config.yaml
train_examples: 97500
image_size: 32
horizontal_flip: false
conditioning: "none"
norm: "groupnorm"
blocks_per_level: 3
attention: true
init: "torch_default"
optimizer: "soap"
merge_dims: false
adamw_lr_other_params: 0.0024
steps: 4000
warmup_steps: 800
Rows from block 5 of a small image diffusion model, named by matrix and row number. Rows with one number belong to one channel. Each number is 200 + 40 x the weight over its row's rms, rounded and kept within 0 to 999. All counts start at 0. After the name is the row's rms in percent of the matrix's.
After each channel's rows are labels from the 100 images, of 14976 (inputs lightly noised), where the channel reaches its highest value: "peak at" is the part of the image that holds the peak; "colour at peak" is the nearest of a few named colours to the mean colour under the peak. Only what is clearly more common there than usual is listed. The data: rendered solids tumbling over patterned floors.
# convs0: first 3x3 conv (model.enc.1.2.convs.0.weight, 128x128x3x3, standardized in use, each kernel summed), inputs 0-127
# convs1: second 3x3 conv (model.enc.1.2.convs.1.weight, 128x128x3x3, standardized in use, transposed, each kernel summed), outputs 0-127

convs0.58,088,269,264,280,163,210,210,183,180,192,187,228,210,186,173,157,235,218,173,76,163,210,169,167,196,96,231,217,148,226,167,214,168,167,215,171,226,151,289,219,235,214,181,203,246,180,222,128,243,244,136,146,275,162,209,144,204,188,228,205,112,192,198,166,192,250,161,270,198,180,147,279,183,158,241,187,229,225,240,204,267,226,211,169,174,209,153,258,198,200,182,215,207,203,189,184,132,157,162,233,159,148,220,193,247,196,213,272,229,235,214,209,217,146,211,197,211,182,169,275,160,176,135,223,248,234,158,214,265
convs1.58,070,150,238,185,147,196,179,206,225,220,160,233,257,128,146,195,149,160,270,212,179,225,175,195,201,233,223,156,225,159,228,184,244,229,183,194,135,147,176,216,220,231,258,206,216,170,199,148,174,209,204,208,186,83,212,178,204,157,160,174,237,266,197,168,204,133,160,184,266,142,204,288,185,215,167,176,234,169,158,186,226,233,213,225,224,241,158,201,166,170,236,237,189,193,250,212,264,98,181,249,94,193,156,186,179,292,236,193,154,172,119,239,147,192,213,184,247,219,231,134,198,187,281,220,221,175,251,158,171
peak at: top right
colour at peak: pink

convs0.32,098,211,179,176,214,239,178,202,265,249,173,232,267,221,255,309,116,183,253,243,274,190,142,206,220,317,275,210,180,221,209,109,198,216,126,201,163,146,117,173,181,202,136,201,158,201,239,180,149,199,233,243,192,226,217,249,192,225,237,227,146,232,199,197,284,211,234,142,185,209,209,173,211,195,175,233,175,240,201,223,202,245,170,179,239,277,135,155,215,246,192,143,126,203,146,195,188,180,209,175,174,160,254,205,228,241,193,207,204,195,205,228,161,228,139,196,170,213,214,157,284,140,180,207,196,175,180,229,167
convs1.32,095,156,168,148,247,221,189,206,205,144,157,186,196,218,213,163,192,220,177,147,246,152,160,291,212,259,170,178,204,201,193,188,204,142,287,230,174,133,212,181,205,212,264,179,240,261,244,178,254,220,221,173,193,288,263,244,210,181,171,234,206,185,230,149,152,241,218,156,233,111,154,224,234,192,196,214,175,192,97,210,131,160,193,206,195,159,237,237,203,216,154,78,207,204,191,162,156,273,215,185,224,210,262,246,221,265,256,187,202,233,213,227,144,178,204,263,252,214,228,254,142,194,192,229,152,145,225,187,153
peak at: centre
colour at peak: brown

convs0.101,082,233,209,159,143,256,145,231,229,204,177,199,259,212,154,208,189,205,184,258,197,256,278,200,238,205,215,175,205,213,257,216,116,212,201,163,215,254,193,206,166,189,135,99,223,193,225,149,172,175,178,258,156,114,170,205,202,215,211,226,199,237,183,135,186,169,246,130,228,258,226,194,238,219,225,179,191,226,234,255,185,200,119,238,164,168,330,235,257,225,229,201,239,268,170,122,242,242,231,181,119,224,207,230,165,245,211,166,198,152,148,181,136,230,234,164,170,211,219,196,192,236,203,178,126,264,213,167,208
convs1.101,076,116,199,207,176,140,167,186,208,206,189,156,219,230,126,152,189,201,173,228,150,230,210,220,234,143,205,223,194,178,204,209,179,156,208,145,258,183,156,182,137,184,153,143,97,135,225,271,206,215,303,192,231,159,209,237,183,288,186,266,211,250,220,104,209,256,178,233,164,175,149,182,165,184,238,231,214,209,240,232,208,222,151,210,250,283,194,247,215,269,161,212,264,162,219,267,206,147,202,175,200,259,207,213,176,167,195,185,204,207,193,179,272,203,151,190,236,239,240,263,173,195,203,231,161,208,297,165,222
peak at: middle right; bottom right
colour at peak: brown; black

convs0.56,125,169,194,153,135,161,100,183,251,117,166,109,148,145,103,181,139,215,287,231,220,234,241,214,220,265,215,228,239,199,211,161,233,139,141,203,158,200,144,148,178,215,197,175,264,166,169,168,196,233,227,159,238,200,230,253,270,199,248,186,200,229,183,229,257,239,221,203,227,268,193,202,190,155,170,213,192,175,204,263,200,207,215,152,173,170,181,179,198,207,167,156,191,183,176,186,151,262,262,242,261,206,227,289,239,232,262,234,277,247,184,239,261,242,210,226,146,212,206,225,188,162,217,193,182,220,199,166,183
convs1.56,109,260,160,289,199,258,278,221,249,268,223,200,230,189,191,191,210,198,173,221,179,235,219,219,168,265,124,192,274,228,264,278,197,184,236,143,224,113,253,234,215,198,144,153,282,173,194,205,268,235,180,228,207,228,180,232,236,231,184,192,155,150,232,281,217,114,144,173,215,196,227,188,161,183,138,207,251,183,181,151,179,206,196,181,217,219,248,132,217,228,197,214,135,158,236,176,220,167,132,214,222,179,114,117,223,217,206,203,186,219,147,169,213,226,232,210,108,180,218,273,206,191,203,183,206,161,172,214,179
peak at: top right; top left
colour at peak: white

convs0.108,088,195,186,256,183,174,185,210,155,211,275,225,249,198,200,195,179,198,163,205,145,212,163,256,173,168,229,239,136,218,295,209,129,176,249,148,128,222,208,237,249,188,206,154,201,215,212,270,252,221,184,220,108,167,241,238,180,261,188,186,231,272,156,170,172,219,220,175,173,200,217,278,180,253,215,218,187,268,193,228,192,221,219,244,166,144,175,230,207,194,179,196,171,185,202,202,112,290,190,247,287,251,229,175,199,155,234,255,134,272,175,214,237,182,206,183,169,147,143,197,180,241,198,171,132,182,106,211,145
convs1.108,100,206,223,124,271,238,200,193,182,268,129,206,269,242,259,232,216,184,221,116,163,179,227,253,254,150,224,205,196,146,202,190,257,145,185,151,171,230,200,202,229,154,271,288,128,190,213,218,192,214,236,235,150,248,244,194,166,182,173,236,286,151,196,291,278,211,258,237,257,165,220,169,178,195,166,172,200,166,162,239,235,228,236,207,137,142,161,254,229,172,198,129,182,202,236,208,235,135,213,171,159,189,212,198,209,170,215,163,194,203,122,217,219,240,136,245,264,238,213,201,243,178,232,192,183,157,169,177,176
peak at: top left; top right
colour at peak: white

convs0.111,083,160,198,220,133,171,196,196,131,128,157,201,170,113,158,164,257,220,141,216,222,224,246,287,247,174,182,171,268,231,218,194,161,172,183,200,216,188,205,245,183,236,217,223,207,200,210,174,222,283,209,193,154,212,210,212,264,141,176,254,103,220,274,236,132,184,240,260,236,177,209,243,238,170,263,216,105,180,184,216,180,178,166,251,219,220,203,283,230,176,245,183,149,182,296,183,228,156,151,166,167,180,199,204,173,97,266,146,209,257,224,188,172,199,220,159,205,207,234,213,197,205,203,222,180,225,189,133,192
convs1.111,082,144,261,174,177,171,242,228,158,280,150,228,313,167,229,291,204,243,238,257,204,250,206,233,209,166,196,275,234,216,227,157,267,204,206,215,236,251,183,154,182,164,174,136,134,228,198,210,228,246,225,205,222,261,277,203,182,199,264,160,191,188,191,173,225,203,131,218,212,254,103,254,225,169,184,239,222,183,163,191,245,188,191,172,188,184,235,186,205,259,167,239,197,169,248,189,250,267,217,188,137,183,206,183,216,156,230,227,206,340,218,196,226,219,201,156,228,229,165,218,152,127,185,248,204,180,181,192,201
peak at: top left; top centre
colour at peak: pink

convs0.78,092,240,243,191,189,176,170,223,230,171,153,170,209,216,201,264,210,159,191,197,216,173,231,241,238,260,196,196,206,156,203,221,268,346,197,158,194,188,208,242,237,209,194,229,254,244,213,226,218,134,226,197,165,239,194,172,224,124,228,264,167,229,232,298,171,154,202,202,222,190,262,239,213,157,158,156,179,255,173,287,227,193,163,228,145,150,208,185,195,272,180,236,214,231,171,157,220,183,226,179,193,177,188,144,207,134,232,165,154,298,161,182,197,162,212,158,276,158,174,185,197,259,144,200,145,242,152,103,201
convs1.78,093,261,229,195,188,148,138,205,181,140,182,226,158,195,217,229,210,176,170,197,207,191,184,198,182,268,210,179,210,207,247,208,213,243,163,201,158,127,201,295,131,192,177,196,300,211,186,180,177,224,152,180,160,147,154,217,141,191,197,174,196,199,238,113,229,203,211,237,171,236,206,231,122,234,226,244,168,155,253,185,113,196,245,120,268,292,211,160,167,177,221,215,170,144,148,223,211,261,245,207,183,177,231,136,167,101,154,248,226,169,220,227,161,191,164,211,147,220,173,204,157,163,116,247,158,146,200,227,206
peak at: top left; top centre
colour at peak: pink

convs0.41,087,168,249,269,162,157,188,187,183,186,176,267,246,168,160,137,139,215,190,132,193,265,218,232,205,127,188,169,189,214,229,175,84,247,149,192,132,185,246,176,142,172,197,125,155,283,208,142,168,198,237,180,182,215,176,236,239,237,260,205,187,230,279,177,241,245,192,226,260,203,197,180,221,187,117,202,190,178,153,215,270,212,212,216,251,201,209,140,194,209,203,227,235,216,192,171,175,241,229,183,227,220,217,158,302,178,217,162,244,172,126,229,257,185,218,178,191,185,212,133,201,238,179,142,235,281,198,189,264
convs1.41,069,156,148,203,228,203,219,175,151,181,173,153,195,170,153,205,195,228,180,165,238,201,225,211,214,250,121,163,224,232,165,173,166,201,231,250,111,173,193,201,223,271,243,138,204,163,234,177,179,164,186,184,213,206,221,231,249,238,239,214,167,153,136,233,79,194,211,188,156,203,192,191,154,178,177,129,267,150,228,154,241,210,152,277,144,201,187,188,200,211,209,188,171,216,220,224,180,205,187,168,193,241,207,218,235,122,176,264,56,200,236,252,251,205,217,192,233,134,216,163,202,246,324,213,225,186,259,197,151
peak at: bottom left; middle left
colour at peak: brown

convs0.45,089,223,252,164,256,173,231,104,234,182,194,251,201,104,212,163,182,153,153,235,217,170,245,210,193,228,188,261,146,227,207,173,224,142,278,244,164,266,190,228,236,214,178,175,219,202,217,186,130,176,210,154,118,201,194,186,247,199,185,195,170,269,230,200,181,229,288,253,239,233,197,207,181,210,223,261,294,246,185,244,147,187,160,225,192,186,151,213,263,134,222,135,179,192,217,134,183,178,220,233,252,239,212,237,196,217,142,151,202,153,217,251,195,251,230,234,137,146,228,125,141,248,202,204,232,244,149,188,224
convs1.45,075,158,176,184,262,175,126,268,203,242,188,201,299,239,172,226,194,166,262,212,219,155,188,146,135,247,201,165,124,177,233,200,236,155,190,74,153,200,234,204,206,177,178,142,185,230,170,244,290,203,216,205,177,172,220,232,214,192,228,257,199,142,186,66,181,213,180,209,179,205,203,279,180,241,219,196,229,168,185,117,229,181,199,178,165,178,184,251,183,241,152,167,219,228,238,211,259,193,268,239,238,254,177,153,214,143,125,178,206,152,193,229,206,168,200,219,220,201,255,180,200,257,216,223,255,179,216,235,152
peak at: centre
colour at peak: brown; black

convs0.33,098,141,228,181,169,147,177,226,161,224,165,229,150,202,197,243,158,261,168,125,152,204,234,177,146,237,170,246,192,193,170,175,156,201,194,191,152,204,162,211,182,197,165,189,228,257,100,196,228,132,209,154,106,235,204,206,246,219,83,203,145,183,173,180,221,221,323,208,277,277,203,222,188,204,215,216,255,204,230,235,269,199,192,181,191,178,229,180,191,230,250,180,183,152,201,155,209,241,225,202,217,234,159,167,242,254,181,132,96,195,228,251,203,222,220,175,124,238,208,225,238,193,231,163,245,246,212,138,203
convs1.33,085,173,229,244,215,194,161,211,222,187,232,237,248,178,228,186,203,183,218,174,213,203,175,166,199,302,239,162,200,229,162,180,150,186,137,171,210,214,219,164,236,143,89,258,297,204,127,228,221,170,168,190,157,169,264,188,213,182,191,185,187,271,163,158,147,238,178,186,186,258,203,231,161,203,229,255,209,133,257,200,207,221,170,130,274,222,236,184,281,146,174,188,164,230,210,213,150,153,242,195,151,226,220,239,203,148,261,283,172,193,234,200,241,179,142,233,184,273,84,197,213,201,247,238,194,246,184,180,225
peak at: top left
colour at peak: pink

convs0.4,088,290,244,220,229,181,147,176,242,182,220,209,165,193,230,219,158,183,189,176,118,240,183,159,209,192,250,165,241,219,206,106,193,207,182,129,288,225,158,157,240,234,129,230,232,209,282,203,246,174,204,295,198,229,238,219,135,222,222,197,262,254,233,215,232,200,196,111,202,278,143,151,217,214,186,192,250,164,215,206,160,168,206,206,157,254,226,221,147,184,219,172,197,146,216,227,228,277,207,124,209,242,218,164,153,216,153,202,205,234,168,199,211,251,148,151,229,196,235,131,230,245,201,131,240,241,152,162,215
convs1.4,139,246,222,179,179,225,185,153,192,212,231,217,160,212,268,210,222,176,307,236,236,182,194,167,207,233,196,218,188,159,216,186,190,168,231,229,150,237,224,198,137,235,168,241,224,199,143,146,206,196,192,170,207,209,245,237,125,106,193,239,204,218,184,199,160,203,200,286,221,146,215,156,189,225,182,234,182,200,199,204,246,129,187,293,146,204,207,158,276,177,225,253,211,234,260,192,262,222,268,236,319,234,225,145,154,217,213,150,271,144,197,179,222,164,280,181,231,231,198,210,226,177,256,176,233,290,124,173,208
peak at: bottom left
colour at peak: pink

convs0.13,093,222,221,199,199,192,209,38,226,184,253,201,210,235,185,198,118,202,211,244,179,211,207,217,201,166,206,199,230,234,214,156,187,197,219,247,289,199,84,199,218,227,157,187,191,244,223,183,154,176,234,185,173,242,232,225,169,224,209,123,217,203,218,237,261,186,199,141,220,214,196,139,182,244,181,164,231,218,208,213,117,216,252,147,156,156,173,161,189,177,167,181,265,213,188,167,223,255,238,215,183,241,159,231,110,235,191,127,206,180,214,258,194,285,197,143,240,189,290,170,189,278,231,218,246,260,161,205,232
convs1.13,085,270,125,240,236,194,188,151,144,231,242,158,206,242,106,196,188,174,187,229,241,264,246,153,234,250,168,151,203,238,173,193,143,265,209,234,220,204,244,192,237,183,203,135,159,224,226,233,264,218,208,236,198,135,166,185,201,168,287,239,181,196,257,144,151,177,261,196,142,205,218,221,206,249,216,267,234,197,253,202,227,220,206,214,117,176,236,206,216,236,202,243,169,174,222,177,260,157,251,166,243,247,162,136,216,181,130,153,264,246,266,275,207,199,277,166,227,196,229,262,188,221,181,187,259,235,178,183,204
peak at: bottom right; bottom left
colour at peak: brown

convs0.98,108,282,252,240,231,270,231,246,263,201,214,245,208,249,213,192,202,239,185,159,177,213,211,187,144,238,186,123,176,171,169,201,192,195,161,147,176,197,135,198,138,187,214,232,229,184,207,167,189,168,182,172,200,184,132,114,104,108,165,136,165,142,142,240,165,199,173,185,180,214,168,190,166,128,159,196,233,181,216,240,191,174,197,206,175,181,208,255,172,201,174,205,230,235,215,189,136,294,295,210,239,232,265,257,198,242,261,242,275,218,217,231,236,163,205,198,176,226,293,198,241,243,214,215,193,273,199,150,195
convs1.98,107,179,208,239,125,110,206,159,201,218,195,253,218,148,173,93,125,218,205,182,163,262,242,214,188,156,199,231,149,217,197,173,176,169,212,151,209,229,268,188,178,186,168,256,190,210,189,145,206,196,117,208,125,222,139,108,138,311,197,176,191,236,201,139,224,264,188,235,228,209,239,205,94,194,252,190,193,179,165,270,173,262,197,228,199,249,183,237,210,194,175,218,262,193,210,226,198,189,206,175,231,152,222,161,153,220,170,230,211,217,163,152,255,250,204,150,124,152,245,209,222,215,196,207,183,214,169,257,234
peak at: top right; top left
colour at peak: white

convs0.95,063,166,205,245,193,166,195,189,128,253,201,181,137,200,129,199,184,147,173,173,208,209,125,267,226,183,216,215,224,285,248,183,178,209,237,210,228,181,166,225,154,245,218,240,210,208,216,214,142,224,201,231,230,191,226,199,138,203,199,239,184,188,235,247,95,195,196,137,197,218,225,201,179,148,244,153,146,114,205,218,185,200,186,199,179,251,184,194,188,146,262,260,144,172,284,171,203,222,166,210,262,160,216,272,131,195,231,218,259,186,229,253,227,224,212,259,191,180,158,96,181,295,162,199,121,199,190,112,217
convs1.95,063,162,145,216,210,271,195,218,139,229,166,172,218,196,187,232,148,273,193,277,196,197,168,217,254,151,228,221,224,138,188,162,127,196,227,230,219,301,157,155,178,257,204,221,206,176,231,165,198,234,135,235,231,211,237,227,157,241,146,241,179,208,183,286,133,121,182,118,243,250,144,185,207,173,219,258,152,259,153,261,204,215,222,245,127,151,229,223,194,195,219,194,186,203,233,178,226,203,193,142,195,203,218,136,274,203,190,195,153,220,179,183,225,271,181,194,187,131,158,246,219,233,120,213,172,146,260,224,185
peak at: bottom right; bottom centre
colour at peak: pink; white

convs0.30,080,239,273,139,200,233,243,236,217,246,238,180,245,239,224,152,227,231,225,218,110,230,240,179,211,253,194,288,202,223,216,196,167,205,154,192,209,189,132,249,268,211,110,227,189,176,227,240,196,170,199,92,111,199,196,258,191,212,174,177,268,200,192,225,186,287,255,229,234,228,195,191,179,166,222,189,217,148,176,248,163,205,192,241,227,68,205,194,194,215,271,162,186,206,197,170,293,190,162,204,175,170,154,185,183,205,222,151,159,182,223,163,218,136,245,226,220,176,195,229,211,211,242,150,150,187,149,142,240
convs1.30,079,147,220,220,216,288,214,183,168,148,179,237,206,253,161,239,160,133,154,183,143,162,170,142,197,250,205,204,186,185,167,245,160,193,161,194,225,119,239,232,222,152,124,204,109,219,202,201,182,207,174,240,146,249,191,152,237,169,155,154,248,145,234,196,257,221,232,142,176,280,220,195,174,236,175,218,174,226,203,239,198,172,154,214,240,147,214,175,284,181,102,180,268,182,159,236,146,202,230,216,222,150,212,211,212,114,207,165,248,244,161,194,171,217,197,133,162,187,171,178,148,253,196,265,161,249,240,219,144
peak at: bottom centre
colour at peak: pink

convs0.126,087,263,215,298,220,193,193,184,146,139,199,184,175,107,173,178,256,176,150,253,141,173,270,170,159,224,207,170,221,222,173,176,153,219,200,162,264,169,152,202,225,195,187,292,253,184,191,179,178,190,278,146,206,178,154,163,137,210,184,113,186,189,197,204,196,307,216,214,246,200,234,188,175,176,231,243,254,230,247,190,196,169,204,235,227,205,195,162,121,202,208,185,165,209,118,174,176,174,182,185,199,126,211,244,292,220,264,154,175,249,161,203,213,210,261,161,163,231,174,198,202,192,190,104,212,261,208,207,154
convs1.126,086,179,212,170,201,172,175,252,135,199,214,219,211,215,143,237,127,226,182,193,218,225,176,206,145,168,268,167,206,217,195,128,217,203,149,207,182,175,232,257,214,174,153,136,156,152,257,207,287,233,171,160,240,218,153,173,195,207,297,235,182,84,227,164,141,148,151,202,226,150,160,213,137,181,140,194,275,217,189,258,241,212,155,231,201,227,220,238,248,265,205,249,257,271,228,207,262,265,249,211,213,225,215,174,191,205,187,213,265,251,237,188,179,182,207,166,193,226,226,220,132,197,209,261,201,208,168,197,100
peak at: middle right; bottom right
colour at peak: brown; black

convs0.11,107,185,222,224,254,216,167,168,170,173,225,201,212,180,176,246,155,226,183,274,201,142,264,194,250,184,186,191,254,198,198,203,245,186,209,192,193,209,212,122,206,254,221,238,175,211,235,183,144,224,186,147,186,205,190,198,194,177,158,218,371,235,208,164,211,232,178,170,172,293,170,166,182,223,218,165,205,241,182,198,153,185,285,187,246,306,214,247,205,200,161,146,234,128,210,96,141,186,190,147,205,255,170,123,214,290,226,144,184,223,182,168,190,203,216,181,183,233,215,131,208,194,227,256,265,207,168,199,220
convs1.11,139,181,185,171,232,191,184,191,184,260,210,236,177,240,199,155,216,200,170,193,194,185,241,229,140,197,135,147,170,181,204,171,130,174,245,229,164,229,269,279,311,158,221,215,147,238,196,166,177,176,196,224,239,227,153,192,203,151,219,205,185,178,148,188,216,208,310,113,220,227,213,236,172,179,190,163,161,152,201,154,169,169,174,245,154,135,138,200,242,188,203,158,191,205,239,247,167,245,236,218,273,251,148,209,217,167,256,251,159,176,305,259,202,196,157,230,188,108,204,255,145,205,195,282,235,211,238,186,165
peak at: bottom left; bottom right
colour at peak: grey

convs0.7,107,236,207,278,200,231,255,198,221,179,249,225,250,245,217,239,227,192,228,198,160,171,217,167,169,206,152,194,223,157,208,144,144,190,164,238,211,248,141,219,280,204,270,156,281,134,185,228,215,118,246,161,245,171,191,163,207,237,180,155,195,193,227,191,210,207,155,245,243,224,200,216,195,155,187,164,214,200,229,219,179,151,269,208,193,227,239,172,157,224,198,204,206,228,183,159,227,177,138,192,83,158,195,154,198,169,194,135,164,182,138,157,160,207,177,163,111,237,269,288,251,251,180,141,245,245,226,105,182
convs1.7,099,168,260,208,188,157,209,238,137,181,228,229,174,207,152,215,254,192,183,230,152,228,257,203,138,187,182,140,180,216,178,179,213,155,119,236,246,177,242,188,245,162,209,180,244,215,201,179,213,256,235,190,258,186,198,136,165,242,261,219,160,249,203,220,198,266,207,230,216,265,253,88,230,206,307,190,170,259,176,237,197,217,223,155,225,211,157,250,189,227,218,218,246,235,124,211,216,223,199,167,118,193,219,228,182,196,292,125,307,190,222,256,183,205,228,188,278,199,113,221,207,230,219,204,191,246,181,234,203
peak at: middle left
colour at peak: pink

convs0.48,095,334,267,221,177,175,219,215,205,156,236,241,163,219,207,214,214,254,173,119,87,190,142,160,182,212,193,184,179,211,207,160,221,214,238,219,180,194,200,204,190,185,180,207,145,226,254,215,184,132,142,208,209,231,208,144,243,243,298,192,156,207,180,223,190,260,146,267,245,212,227,233,216,154,174,155,252,214,220,203,212,216,199,151,77,279,175,192,176,206,221,286,220,153,204,215,241,213,203,197,172,129,220,184,170,193,195,238,238,225,176,287,236,177,150,145,220,207,178,223,202,155,169,143,255,162,154,193,206
convs1.48,080,223,214,197,235,217,70,184,181,261,150,177,151,243,200,99,240,233,245,183,210,268,223,219,196,232,235,139,197,218,232,169,220,182,164,229,268,194,184,179,194,242,265,238,230,200,236,215,223,186,198,154,230,138,158,219,218,217,200,207,217,199,208,180,128,191,160,169,285,129,125,241,214,191,252,116,212,152,186,228,245,235,172,297,214,266,186,220,156,210,297,125,146,213,184,199,208,132,188,228,212,224,218,192,144,289,219,177,198,208,269,153,195,217,164,247,223,204,187,221,230,181,203,169,210,156,209,204,168
peak at: top right
colour at peak: pink

convs0.87,101,209,171,228,220,205,211,160,212,207,189,181,258,166,195,221,196,208,276,191,171,141,150,239,207,222,223,162,234,203,218,229,209,231,193,256,189,182,191,198,170,196,233,181,172,140,133,191,244,187,189,221,218,223,227,200,144,185,274,201,172,140,235,201,180,248,127,189,153,254,218,212,194,155,240,181,220,225,149,214,211,130,190,192,256,249,176,233,304,196,220,204,200,196,212,301,169,184,207,198,161,226,247,242,181,128,110,326,265,73,166,217,133,184,236,111,210,193,183,218,176,144,226,278,202,194,198,193,160
convs1.87,105,202,218,231,180,183,238,180,221,161,208,249,125,99,181,219,148,156,208,256,139,215,194,162,165,197,191,171,167,203,233,235,256,113,288,232,140,222,201,224,143,175,267,149,200,260,217,183,175,153,136,196,239,192,216,158,162,242,223,237,204,254,156,151,204,148,214,212,174,196,234,171,253,135,202,183,250,239,126,189,176,205,202,222,164,100,210,230,158,207,230,257,197,254,211,177,238,219,222,192,196,199,195,224,237,253,194,149,207,102,142,232,265,222,139,226,198,180,198,178,210,215,221,74,188,198,247,214,183
peak at: middle left
colour at peak: brown

convs0.53,082,210,164,155,214,253,160,244,201,212,187,201,168,214,180,220,151,153,171,129,149,237,166,204,170,230,234,187,227,191,151,153,184,217,209,274,275,169,151,234,185,250,305,200,134,190,158,182,195,187,161,133,181,259,179,230,197,185,218,240,186,169,176,186,182,244,154,193,158,269,179,197,195,220,152,161,156,173,173,188,175,203,165,140,216,224,198,188,136,214,120,260,327,197,242,190,196,213,187,150,207,224,209,169,225,158,235,145,292,183,190,276,168,205,214,170,130,265,214,208,273,241,204,178,185,227,266,145,271
convs1.53,078,195,153,200,257,197,167,208,215,141,211,206,235,174,220,114,200,191,207,178,164,191,197,214,260,222,267,314,164,166,180,142,166,204,262,186,164,281,170,162,152,252,270,236,179,221,210,165,164,112,134,281,241,208,162,141,144,248,254,246,238,301,213,199,177,246,191,171,167,211,254,166,173,238,232,263,176,234,222,160,188,188,219,140,231,215,197,204,178,215,268,252,193,187,179,165,168,230,149,180,213,143,217,271,246,202,221,189,144,193,202,187,203,211,197,250,143,175,208,243,232,196,177,211,130,161,254,226,156
peak at: top right
colour at peak: white; pink

convs0.27,097,150,169,217,219,186,240,194,206,186,185,163,218,187,212,205,173,147,194,196,162,125,184,133,209,89,236,221,212,167,208,180,177,120,134,168,175,175,113,145,237,203,202,160,191,167,228,179,189,201,230,160,180,182,187,188,183,211,201,263,184,254,178,161,150,251,202,147,200,171,189,168,225,187,198,218,237,209,203,188,165,183,193,125,189,202,187,221,178,211,200,205,227,197,190,150,198,248,277,246,261,236,172,301,293,268,149,293,268,166,185,299,328,217,215,210,232,223,237,246,251,249,178,166,227,234,175,200,200
convs1.27,089,215,237,279,213,187,218,242,173,270,120,145,216,186,240,238,165,201,209,203,176,194,137,201,219,204,223,205,261,194,146,226,180,182,210,299,212,239,181,240,225,211,211,292,235,174,235,216,233,97,155,142,199,140,179,227,189,224,216,178,245,76,176,151,199,198,135,238,287,109,188,172,239,158,224,161,158,218,135,211,191,179,160,205,255,153,257,235,211,178,208,128,257,238,190,251,192,241,221,249,232,221,148,222,168,202,198,240,134,208,188,164,199,147,172,206,130,198,244,185,222,241,223,181,207,218,190,181,217
peak at: top centre; top right
colour at peak: pink

convs0.72,075,294,198,218,205,167,140,177,181,241,183,144,171,211,272,241,194,167,189,238,180,122,272,136,149,247,247,208,310,266,184,254,222,199,201,214,215,205,252,217,191,169,216,194,211,174,187,211,186,235,259,176,134,230,147,195,166,170,281,218,266,276,159,189,196,151,189,191,173,194,281,155,176,203,165,274,222,194,187,162,195,224,213,203,216,124,165,277,126,162,166,204,218,199,155,205,224,296,188,179,269,135,154,213,189,191,220,186,163,205,181,243,222,122,214,187,172,207,216,212,197,191,177,234,206,129,184,138,196
convs1.72,062,204,133,169,155,244,250,267,178,175,154,221,261,161,162,228,228,154,219,261,221,253,248,205,167,174,161,248,178,184,222,190,196,231,195,208,230,214,172,244,252,270,185,170,185,167,185,220,181,178,254,311,225,180,237,252,237,195,204,207,174,210,120,193,190,216,284,233,205,200,235,283,175,227,160,177,220,193,206,120,222,287,172,155,283,214,223,165,228,194,174,249,121,175,199,108,237,149,232,149,168,222,132,216,214,223,156,196,180,250,183,133,222,231,210,155,239,154,197,203,166,223,164,218,225,266,236,238,140
peak at: top centre
colour at peak: white; pink